Weights of a small audio frame classifier.
Model: 2.68M parameters, arch ecapa_tdnn, norm batchnorm, activation celu, depths [14], widths [256].
Training: soap at rate 0.0028, 7600 steps, batches of 512, held-out accuracy 97%.
Rows from block 4 of a small audio frame classifier, named by matrix and row number. Each number is 500 + 50 x the weight over its row's rms, rounded and kept within 0 to 999. All counts start at 0. Numbers have three digits each.
After each channel's rows are labels from the 100 clips, of 14848, where the channel reaches its highest value: "lies over" is the class under the peak; "responds to" is what is common among them. Only what is clearly more common there than usual is listed. The data: melodies that start on their tonic, played by one synthesised instrument. In brackets: how many of the 100.
# c30: last pointwise conv (model.blocks.4.c3.0.weight, 256x256x1), inputs 0-127

c30.20:332517449452471496541485509384555504469546511487424501425475506402573424610494353413494500550484398544490585508431449498473481628571490541425448469477601539473512457484541487490499485544536530468479462464455598525506458486502500497478545502446499471505452430546472520519591440517527600421491595496462529422525610470471555431449449578585452504529477463501497546441497539527420478478588
lies over: G#3 (47)
responds to: the note D# (74); the note G# (73); square lead (29)

c30.72:414468497559598417432529572360450421473455510487446564473461477517574519471575472425461446547436527384397343450488497444511518529444543510510523435514440531404430532531420458427432519574634518504504460540491514530512473470533535486571532519529476510499522470514473563527449561378538531512431552506466506449477460452557501456485520463530416545414529421501506512433499467553555506498566
lies over: A#2 (63)
responds to: the note A# (75)

c30.206:487494523522516531485509442557516529452356578501556499464480491525473505498455527451469490457476480456543418500479540508502438443453310546467425586483535511517397437506547470469443536546486498513461489401456512505468474401470552478543534424519483471482430516515523485530530467426425508498477586547462396489542444483474524546574463509409569507442568572422487465415523494493543472517452
lies over: no note (100)
responds to: staccato (57)

c30.197:505455528464412444521547551526519535486562593474479441508551657507507523530436434497635622505534463523538506547414524545420486491541563471537536471593503484519493561589545474587521513555382545478449461583477516445526533513457396427513466511508426545541459483524515518419488544562447474544473660480600440492517402482462434525482492512514505518462486518519459558573433399515531480540482
lies over: G4 (49); G5 (39)
responds to: the note G (96); bell-like (44); tonic: G (34)

c30.40:560456571533527507482436500441519533446519561495476578481484411540465549494558523360562518457552502502568480505593563542521447482478497528418451486506436493510645504496409469487550498437478511476501558444527506518503424463494470448456521378496544499513519492496507378577482546554486460527463448573472550522444441520546504512529535546543484466434533516575555453551524455426484602526523
lies over: E4 (57)
responds to: the note E (86); vibraphone-like (29); marimba-like (27); tonic: E (26)

c30.185:520518404476542475569515500415555456342533452517439589567542512503546466500556402389486407475386459528413574497499578398453488494496487542477524558551434427536576464452482435521444493539474502518478438478480497441506591551497588591489543454530679543483431491535479477540496478439528539524568551514492517553487558542534500493558592543490416510523558487513483539532539571529506574377426
lies over: D5 (30)
responds to: the note D (68)

c30.174:490592530506523449536424530439597499459558505495662643540548518460560491496577458556467414547476418650549521408544430606545461380431579488488512539406519445500532531518486581487524544534521527532487557511406542496534491514493480576604521569546490487483462549527509466472482439506624537426509513451469552489478523466554522439510420506487537486447511561550549526496597503533518528514459
lies over: A#3 (31)
responds to: organ-like (34)

c30.21:569395455511420576481463394525539539471454558421530454498466533483455523589519442509428518494328561448421566450487553459419387532540556453540499516474423468601535468513552455510536493504484484485486496456420495545516539453469470468566547525527493542506475541457450454519482493587604515473452533534454431505488502490506509462503496547485501482471478510399532533386488455503552498480490
lies over: B4 (36)
responds to: the note B (69); vibraphone-like (28)

c30.109:417444555523451498593475547481629515485446574443426428514502545494528424524414564521500489529493577566524509549432496531597436538478571485575518601541570427524654510457441420515416539535439525481533439475519507582436531478529500484446466426548527495519533434573489429519414537548543450556455436544487439471478579524512480566478618482639508520477560508414484437452420585527465482489568
lies over: C#6 (34)
responds to: the note C# (69)

c30.231:512545440523517513446483516500476539543508490476537501431421453537476492518446444467484565514445491506518427466563408537507440458525517514489548466473489565477579507446543543552501467591502509511513518604598554433404448501547507471545605466494476428524483474493598545603577516508517494500484563511553529481485501485525542438506445460507494492432514532462469570538527500472521504602466
lies over: no note (100)
responds to: staccato (54); square lead (29)

c30.126:574562455496400542494513537592529536533474536414515495539537577478595578497458555480497492414357612506490558412502366477321537483545433413582484511418544493460602412465576446490623501549505666537528492472501497532558473582443478471464473434488510473503459501479490446458524509468506575441452522465466489613541428512423482468455560457429418468504514532468569549535539549519485521607465
lies over: C#4 (37)
responds to: the note C# (70)

c30.189:504460450477482560468415491509512504513553467564458626495457477582535476581498499521539476454457592562535567426558505397547511437513506548484496542498440411542504396503516427428487527449514487467468420530505461483474415467473555468482443565510532502419414537539524508424510535523517576577580489414515480488500534577446546465391459481560483495538548536506460425493506472397480539573557
lies over: C#5 (58)
responds to: the note C# (81); tonic: C# (29)

c30.221:421517435501488498471605498472494547612383523549511595506484544577520485446470558434482518465431542449654421477504457469483538482486458406485442478406518527383531495400423613413492557443488461507492458505485523544505408496474476533587440550441502490521516575556500435470485505533512506515524596532545440504460462437483488615424442501464475507428531489427510521511481446503493510404494
lies over: F#4 (91)
responds to: the note F# (99); tonic: F# (27)

c30.88:446471470442474566480521490414533484540523540465535551500578542406454544509485479425423420440448534562417470470514434497524430517422444433493518506455458523500538599447540558461524493514601534538493566533421471498515410417525583565474496612531475543538420548455469544531512491534541413462504526445477440512489494482536499437424559554573521499538378472582484502556434629450474459432452
lies over: F3 (56)
responds to: the note F (73); staccato (55)

c30.212:438530503565461548525475556494447598541501542491528459550384512569493403657551369482468558529568492576461477542452515564505443491448523517468456544512379413463472597533530442411503409518568535447487489427508465475536586520516437446353484512485549514548464461455512501464466557601451518535449545522544502522444445483572432531523554488482514460507580469516497401444449551543508548504440
lies over: F2 (64); A#2 (26)
responds to: the note F (80); bass guitar-like (70); tonic: F (26)

c30.13:566413460591526429450482602506512439502443504582419479464431524380557473611420517642597425424527549581430459537460539491440552468583383568581472486506529545524409575452473418474603524527464519566495377562612474619483544522547575541453533534495473459522491592545475534479544611422518491459506450539526434546520486464536502505469555469609546535473433553435454497564460452448472507515513
lies over: C#4 (34); F#5 (26)
responds to: the note C# (72); tonic: C# (30)

c30.96:561416525505483458517457469504423524473477485500449457527491500432489646484632415409403551457546466475480569508555568429355537445512453549528488432550464481531460504539538461517568481462478375538500480464532440479453454482436437527461527495374435527476451541439469495462547500645480453548481584531505565550454538489462452482500472512492477485432493585544475494459357499457400523468501
lies over: C#4 (57); G#5 (35)
responds to: the note C# (74); the note G# (69)

c30.234:408573553495602576466423530441465511559627475423570596534511509466549595446607479422551453529579524520486455512585463508538533601473519476514451475514554465523627459548521401599557541580594524460474457549552502505617457586488503431452397506490538567506511422451405559489481579457516551527492489404478509516490490481439465501493449579511477522603493475524583479517486492478472474480411
lies over: C#5 (51); A5 (26)
responds to: the note C# (78)

c30.66:522538579446523415420525514525517475515505625542520456519452546491442402473551551467502570543467477586475484493487378499460522359427473467502545430483446692464476450584500534513491558546481489503458539551393499419478620440444475526519412546551455452519491502511550540441418485479502501491497404524512473462437485483499478388534475462506469512513492549491516578465485579538493570496406
lies over: G4 (34)
responds to: the note G (67); bell-like (29)

c30.237:421363533449512520471479395521529454486615509548506437634631372489579449536438530467522514529481509557508480466566571567567504459456464571462499431409508586452574592621540520367456489460521517496552569518470479527493499501504534441508456468456541537525427567460548505474597457483508593484539481421461548483441550521428525461460467578493499421523539452366437424458477502427520370489549
lies over: C#5 (34); C#6 (25)
responds to: the note C# (78)

c30.51:456517436605458393551514540501466409560463607463594526491346539461569519507447447606532360540569418445539557579452490428579584473524460523505526545452558433451464522516463488458458527615583533430482589529475538570526530487524543567443483597532481535494460477517518475463439554533551423511454461502513537458410529465555439470529484548471519540439557550525432513485514458532439495414557
lies over: B3 (90)
responds to: the note B (95); tonic: B (40)

c30.166:517438617513600474466467501488472498455498452473494470544484480522410429529408584523528416567562571473551442447475569504493487419472601649413534470409582533492546518505503493614505546453502556430518500490613531566475511479480504461489497553546565449517419493474512451457524478502509485496484517645533436518504517499500503504496491595477420507522496524498513426493421450493532518495569
lies over: E4 (73)
responds to: the note E (87)

c30.149:523452495474471559568470446506465470516473481583519498532488505440616570564505550500468577472500531495534495574461463549471464411468539483526509561533426454509474621417570508469558517492555552525494498534586496583600542497416491437433513431480457517606436453414507503573465509492506511557539499477516361565455491500409468466516550464470485436561441498516461480447492552489394541456476
lies over: C#5 (44)
responds to: the note C# (89); the note F# (71); tonic: F# (32)

c30.30:574500552543464530604550478485436628552500496517451552563480499499487543554494554442380516438417512468426435563476415534586470625519522454431424516622414520502451378564451527509515472563539429547598491394432518590517492544482467470483420458544510524486530597532513534476525483537534464499491545485525512542545432473457541500495402509508492509393490527504510426401489478480507435487536
lies over: C3 (45)
responds to: the note C (72); harpsichord-like (31); tonic: C (25)

c30.130:529466495555469517455618583487379504532353452406534516499461520482564614532525631507439483443501443481567501544522504408493501625485525462432593477498481600502534460472490535495483588608561518458482476588481533487430572424498481466499431510484564514491493489466519470512463501500503478445464503424523509482519531525493498499474527431546529499522484546519601560508433541490466530453465
lies over: C3 (93)
responds to: the note C (95); tonic: C (46); bass guitar-like (32)

c30.137:403530466488451511417483458431457421565471539477570480556499497545572482597562561509585437525451447527437594491546470490500470647475604500526620456520534477425418590557613502494440505435446476410531481504515520436463543575499446481410541554544537487494518485561493445520523492416514520574499561462520457481507455454507487575542490480592469503513512505557563524474478470476490570487575
lies over: E5 (79)
responds to: the note E (89); the note B (66)

c30.110:588449520530465465593475509472528556503595546448414467572551476416423470516438568512499554412591509561523471485466546381413504599408476517440527507561517485506507578504410510546447388471579423489484484480509526486517415573507616407532533495486486502544539596433566558611551506396571565459583475445494469523526505402475534493540501528540534467497529460415602448510479452467522494470519
lies over: E4 (42)
responds to: the note E (84)

c30.108:498650397420483504552531589558461442498489500481450466507474437442543499507448489458494570433523598434604473624511488545635553588463496407509495539438468460628473501548510606529531490471465462483523424457487489534470637558497531437542519503439509475507495542488517504471495591532498571536401427483505551533502421481441479516477502514522513483521455442565530467477572517487509541518475
lies over: B3 (84)
responds to: the note B (96); tonic: B (27); clarinet-like (26)

c30.0:460516387583483442439564495490460490549551566527430564474575534530492604512507563559529471572477515483493450560603547441508478473572526537411624445484540560512489392545507521616428506543506521397551617460590557523578483512492399505460536593520535554573448507485513440468518506435554474559511527456490442525490480499412510526545508505404430550433657567566473535485469474556466513479557
lies over: F#4 (55); E4 (26)
responds to: the note F# (75)

c30.181:486469456566383492508560546482423566510489524522456470503490601391566359419553453469474450512354479349483502485414461435475423474466449615594549515453470564423509466479592441472605429509302539538432520508500494479491509462502554431515458506571506540437511447503530492509552491461519548489551378544496417503528478502535441501488503459513555569451535520504599547430540496511521469491495
lies over: D#4 (45)
responds to: the note D# (78)

c30.86:543485540494471535476438467531656460364516498446489592499486412515507531483528511586563599493445520496596549441533462488532496464450485486548448570399516585528588448418470453486454441517428553478540569513548501503466425490488480486500565459488548480443497495492497519513521540430575567443541460484416530499483416484504616457519528493385520526495477472486513503524472462433507457520504
lies over: no note (100)
responds to: staccato (59)

c30.230:499439476520535479532534452450553485567484586507480503386506589679468522593599589469384408495529534517488603337539532465504429515414499463470495406376512538488489497554499503533409484481454474465511432440492556425481520564507570567445507574576445530535513523478384374459499507466456468495616452466429580448437500408532493576425513521626488529496432480547506466444409526512525463479529
lies over: G3 (84)
responds to: the note G (89); harpsichord-like (25)

c30.19:473559542458512402539515538502490602421567528463499390526465562554588491474467455451500610458460442553465495587517429574611571352560504533475596363516546512564423387540484492411514536476491479534516490495540530486590474466505555550456567500469515535507591541382599409513459576444470555453540546465502498498436536501544458528519535494462544567464587498525520450394454484612415588587401
lies over: G4 (26); C5 (25)
responds to: the note C (80)

c30.245:531505484568451530436528437528442515491431516451489525529639528469442354584447444509422575577483458540489470553474461512644471553513429577447463568534458528572482611432444594502510498463531549540403493505464530412459529509449491506518513414614571509478538499505541451477452500552477418610599480450413529524494508455460463458555561463594536506591496486518564472481417465428499506417448
lies over: E4 (46)
responds to: the note E (69)

c30.117:472392469548494518496408464465505450396474549457447380481488460533420484472484470510433538535424423469493539425494466483504337459595562478477469425534485482475491529557633526535499536547488557450507470448512553533578589522524531481540486556443481588478491459566477470460526543466368479443467503522540540445468491364540504538460549510498496444509608445443532435533484509528489523451447
lies over: D#5 (51)
responds to: the note D# (86)

c30.99:423513466418430492512596579500529514521398483473545460410533502477412445501447579528466430432487553471573487371576486477548540458465573562535397522501428393544543615476464560474517494633511558513467528492545473486488499596523508412459551424521564499511433518487545442491454467518517444447506488463505465586475486532457533508465496538587520567545547466630406478557521561557493512468570
lies over: F4 (33)
responds to: the note F (75)

c30.136:563573457467587404561637511508411541516429453486477559458410374472511525535403458612462559566467546565429488483580482616432496493492410530535558432541477493515513516529606562567457581553505449571453459533490454444460431412452538493537567512442494455492479454513437504543496456535518509620488487573554459537522501558466458587540546478514527537430517507536478488498524470411555434577530
lies over: F4 (31)
responds to: bell-like (36)

c30.120:474510526476420495513459459488597537595523525461505548532412517559468490599613438362434548496535505490503476593491545568487465696485445476601583483455495431470463516560520450530433441496536583573547482532472397453560498548477481550547592509561459534533505512508467457518466536451600519484425435446493531469469490488417492578580474439530467550553430527468589573543496505525498459501509
lies over: E5 (60)
responds to: the note E (69); the note A (66)

c30.80:393485555468562545435578511469494510518534528493448568467578560613414380480525488512459422478531488492490514441357523404539479480397498497447575588576600432563545500496480499434623430631555512456452529496551413610474453425494481529377513368509457528531513421519526501496557475522577533526505535537485516462412539454542541497536573512504547524472568416503482507484487468510522471520471
lies over: A#2 (78)
responds to: the note A# (95); tonic: A# (27)

c30.75:622645556437546528377601514535487398502515479578532574526541482472398542522458358550443470481454559573409473441352548421454417600527458356455482465419479504552531438434617448507481536523553481540512477534570532421533530572457383531462489489491490482552420579461537507503493426551575467461515487517481545455537507540508510506481470479483533514489403563504437549499542606579530488532455
lies over: G#2 (28)
responds to: bass guitar-like (34)

c30.248:471433391638549520566422495511489442469494496533595630438560497558596508470551525408463522419483518406540470543572460538604565450502486520575421543436494457481564482504475418522487513400557588464392430499536491590456503547575479512519440539617395518464508571523576585518465561531475560480494562481526424553466448429494594464531478445525467501490505518536549452570530511534553545459568
lies over: B3 (94)
responds to: the note B (99); tonic: B (31); saxophone-like (25); clipping (25)

c30.115:558473499416515420463494471501392554443468595572491496422475516498497411509490455469486484446561497509478499520492429485426564539454538513498508530516562535372552465515535386505404494548488493462517502509546530507405590472512579451494464534495486495470456466492476408482475452557458487452491584550509527622441522493560480408555498459441455570454388446472436520492482445593505548578552
lies over: G4 (86)
responds to: the note G (91)

c30.4:461500595493447550535460535457397567508444490434416521386473463525436483459537541602448543574470423524450522505537484539483485511483492474443528467497483477592530497494612518464538578562459487537512486523514437516528531504500541599507473442488606464446540478415479540480412507421511478474489492493518415518584488608359502497540490448484507510569515564534544504407563419522409564511488
lies over: D#5 (48)
responds to: the note D# (71)

c30.37:421559441526492478532529544548509458496475503423384496492534434407482473541560570434591392447523490540464522442450475530523497593477474532478456436484540564589517458535365441534568506498528466429585494501570611565506453500558490462506572476510466562563472527490456534499534513436562480530472506533494476500440468467502464484596532508413516472585592572489525389605432441539522407568475
lies over: no note (79)
responds to: organ-like (31)

c30.118:524521453569371510401463521549483548533488480375497446469439574675511483532476334480564477542604522475499514505450464522441526499536560495569438463493496584524492511519505469542565486657438568475460547498428444484505463569499429491459562547545534526384474515501407515521469417526510541472521426489431450531428486556531485579554449580546480524487591525432507458495432568511545611472507
lies over: A#2 (40)
responds to: the note A# (73); bass guitar-like (31)

c30.77:535433504558448459604465562546463602494480557469567618572469368491468599455357546438573500480461600454487450492485498527491508582466584530511574467507621465468554539468438553418560473482488696477512553465500443451502522536548604468458449500553563427609486556565475487452445537505507513498504498541424472527443525564499485514448467437410519459554555446511545429432560474478509507574557
lies over: A#3 (45); A#4 (44)
responds to: the note A# (97); tonic: A# (41)

c30.70:387473599455550471503522520486529553483567518524431414491450522436639554490473402429485555526485438544447588433438488487501505534418587530498546409483468468477460536452570419444519473498435482542548466474467534492464511435503481508582504459519487458447473520503481550439598497480501536564472410522460578446439519501457453518550605468471585584559471516488428543469557539434517535429429
lies over: D#4 (88)
responds to: the note D# (96); bell-like (34); tonic: D# (33)

c30.193:480524423537541587524413542533514553481419502454476609478491458445497584491508551613416380393487466461432414575528526515487497541481558538497529509479607386498473599531527457483431555525450495482409565476514504501587442370525472577495532448544559493475449551478493483576518422537455442455463491447544447482494433522556512518612445504608532547464515478491545331520485417561441464520523
lies over: B4 (26)
responds to: harpsichord-like (28)

c30.224:570605500526586461462539451544507535471533459393566433493508524496580520561637489655643479458445491372445402452506516495490454486430566559517440426500433535498514501612567445477459450461415440550410438439515529483463513582462511495471504405459478429484547475525507497492483557540534513509548508529547442509530581465534490501621462448465512525463544481545450497584437465571485435575520
lies over: no note (100)
responds to: staccato (67); bass guitar-like (36)

c30.59:566503495494429374549528611536487507501409577438538487479452467539453434546422514636396475435425492420529480545590410551573651616574460528519496576488535496480615517517538515469491507550514563521492499534493462537437515504506455491516582439454589517504398525489496522478435579473514480476492361495489532442531522526445564487449525542457437489566546480543481505450431530489512506498570
lies over: G4 (27)
responds to: the note G (73); the note C (72)

c30.47:547454529454461590465384457488569472439532456554567512564565380421542525499447547451478465509455507424463513601487528504408441484548546527473579483426502405553402453545526483498462443508484414499535455456490487529490500560514459448542601535487478456436491556517455564440467450512511533512492556493539555476461468490567453479543468508513544533511527495533472527564533485520487421540519
lies over: C#5 (63)
responds to: the note C# (87)

c30.223:513499602501494525493427449580488532469533500485554377456514486479510522481450508546576525400522460430416484550463499546534504601553490489537467449520478512431551475516449537537508548536489459446452612564493447506506510543556363492448423392492515446431561585491505477546379530517534486531472513443505440397501484472465449571482517561527489465449477463530509529508467528261526553556472
lies over: B4 (74)
responds to: the note B (96); bell-like (77); tonic: B (26)

c30.241:401532447557610416615419479498522541473505434535468556523508474506530493473457470515563521492483604466462528524511562553475545510536476420461591542484424436446551474567540414442466454574503555394495440451517582503478458497560567534634434571468496467537529445429450499537513467405486562427528500556506412438457510514546495465624411440521431596522514442538478544532534518465504482481561
lies over: A#3 (52)
responds to: the note A# (78)

c30.175:491421464549535509573405524465508493495474469483375467535499514595482464496516427442528422561572490449435459446454493492426472554497436503418587521592393628560477394519499424500577482562554440445458450555483517428450497467543531530514476431571564484514453407453473462520452622479429534514572499547456542581480538494458413437532467522484486542522579586433543452521521539589523451448569
lies over: D#5 (40); F5 (25)
responds to: the note C (75)

c30.101:469502568475458518503523526484460572435513526442588490492507519433491500383438463656477604551587535426381412453506454398449445423588477601457512539427488400478430441488507426528527501512545480547471471544486453585527496450543369459500506542522546584546544504537457511558442509487533564492433513522469527474458476551489453588533369557482502508560478522449478567452502446461481410401496
lies over: no note (100)
responds to: clipping (28)

c30.90:544415444499414567435506601570396491519523540575478518554551598441510455438452595478527475420447539416447529512496531539429559500431474520460466498519553502463507542534482479512532425503554541470408519500558491531491461518461556540548472517542445468558462490441407503480616526554503588508533639574487457529536487533486430451491529375395537425534421546513396493453609458435444529471462
lies over: C#4 (53)
responds to: the note C# (73)

c30.162:526462469508518472597609404475532461464413446417514489520477521567495511581453531544558446581440432546598535534596483415577503550508564469542607503536493530563445385452469463528556517394397444487565461548495477579473479517544551464538480564523529497679481517525606432450571585409453558410527531507471513495506408407503488481521486526492531511444486514518615559573397467538451501561515
lies over: F#4 (37); C4 (33)
responds to: organ-like (29)

c30.216:511554570500464517547491390617555508443499508468473601357488552422582526499480412447522538459462573534437478510503504441534429505598416474538468485495554527521493493577581511483546537473543591532548505543549511491496446507507559451514551586527546425472454536429498490467544499484423476561490545462534541577500479465428433511531493490502483526456519415505465548618540521577497567497510
lies over: C#4 (52)
responds to: the note C# (75); harpsichord-like (27)

c30.195:620434476495466632518414555628465558512561504456581564534488497565680454479491513509560592518536429488512500437471517516443561518439592498453358479466477484517424513481629521532472442450473599467478496485537475565421560552409443470420405474439484572505508436470506540514473567485475523459535535558504517451509554538485485524422508410499539517547532511529561417458449482430531491433535
lies over: A#4 (43); D#5 (25)
responds to: the note A# (88)

c30.157:460595490493483520440456517446408529474426626562508505574459463371482478565475531458610497503456516388431447522494444410456457527556494477473440393448537413495575546439451482467457564543479588498524515571568485502474565548523396572517425393395493525497487418439577507526534440419532545495543619541535498452451488421392417540509486551459485537600516535526529545514570449461508493499548
lies over: E5 (87)
responds to: the note E (100); trumpet-like (32); tonic: E (25)

c30.251:508446472628607438539493499387542501449473489576653346472491530500507381534450592480456499543462501562501479526469507393481530442512545524570528498427498457532501489556546603516567502374570494526422443474598507494500504514436544496506546495493568576427588587504496461451580462486420508558475453483548520464450481460540419479496492438491518496458427515510505456448421537503486483512518
lies over: E4 (33)
responds to: the note F (66)

c30.61:404456592546383454505545378492523458595539533548517514466511455459463504436499510558472469459428454498537429487468510480436508579541542540575558529381539560448507469501504566536421561500485488513570468421469425451448528493552549503479591530493449431523476443544482483489451507519462512428481452550421471479506530560428493456450507474528517458570497503547473525494436533424415529462553
lies over: C#6 (81)
responds to: the note C# (93); tonic: C# (32)

c30.172:499517505446490521556492517527468535599569457594479449577614469471537641445524559465482475487545508581552596494600509541460524579501458552638558455543529439447500557522549550592501487543528495489505474399454510447535550580609511496498462520484432382536493514449507478520599415499487543492530494547466512531582468479475519503472429605572606505416453497489546581485515479486470483432558
lies over: C#4 (48)
responds to: the note C# (77); tonic: C# (25)

c30.153:473452516503487487534492474468533584361485519553517428476512611446468540473456566533449453547454415455464513523407498503523512487443442571469461399475515581447480464659404482470490485482415421507560468564533528472504502542552600482484457487496588433477542454467538527528533445552429500361562519452577531444547577478587466544447511397538491500457488474471586640482434522523473484556497
lies over: C5 (92)
responds to: the note C (100); the note G (66); tonic: C (39)

c30.217:463411422347419556456466500424508598555506611553534518539499544524498479585473495516509417536543463555440506522498544493524426551407477477487508437535418447563519548492484478494419404380453527454516430413476497488466506464555490458496485564460462502495435477494507545596531428478515500496583444512388445468463558521407476426497524527564530525438533429568503507471481578427505493623600
lies over: E5 (82)
responds to: the note E (98); staccato (53); tonic: E (37)

c30.188:530548530455535534473480561517507507445547515462489437521450499545526443464437395434465476530393475596471569507485503644596512487478453479440550593572485464485467440448460540568481619498591451605599422536514611428537472497556504562522549477520488548527556496493489507525556528503515469561574543486511518539399516500482546509465501438452448507416466573496487525544502393476617435558488
lies over: C5 (96)
responds to: the note C (99); tonic: C (27)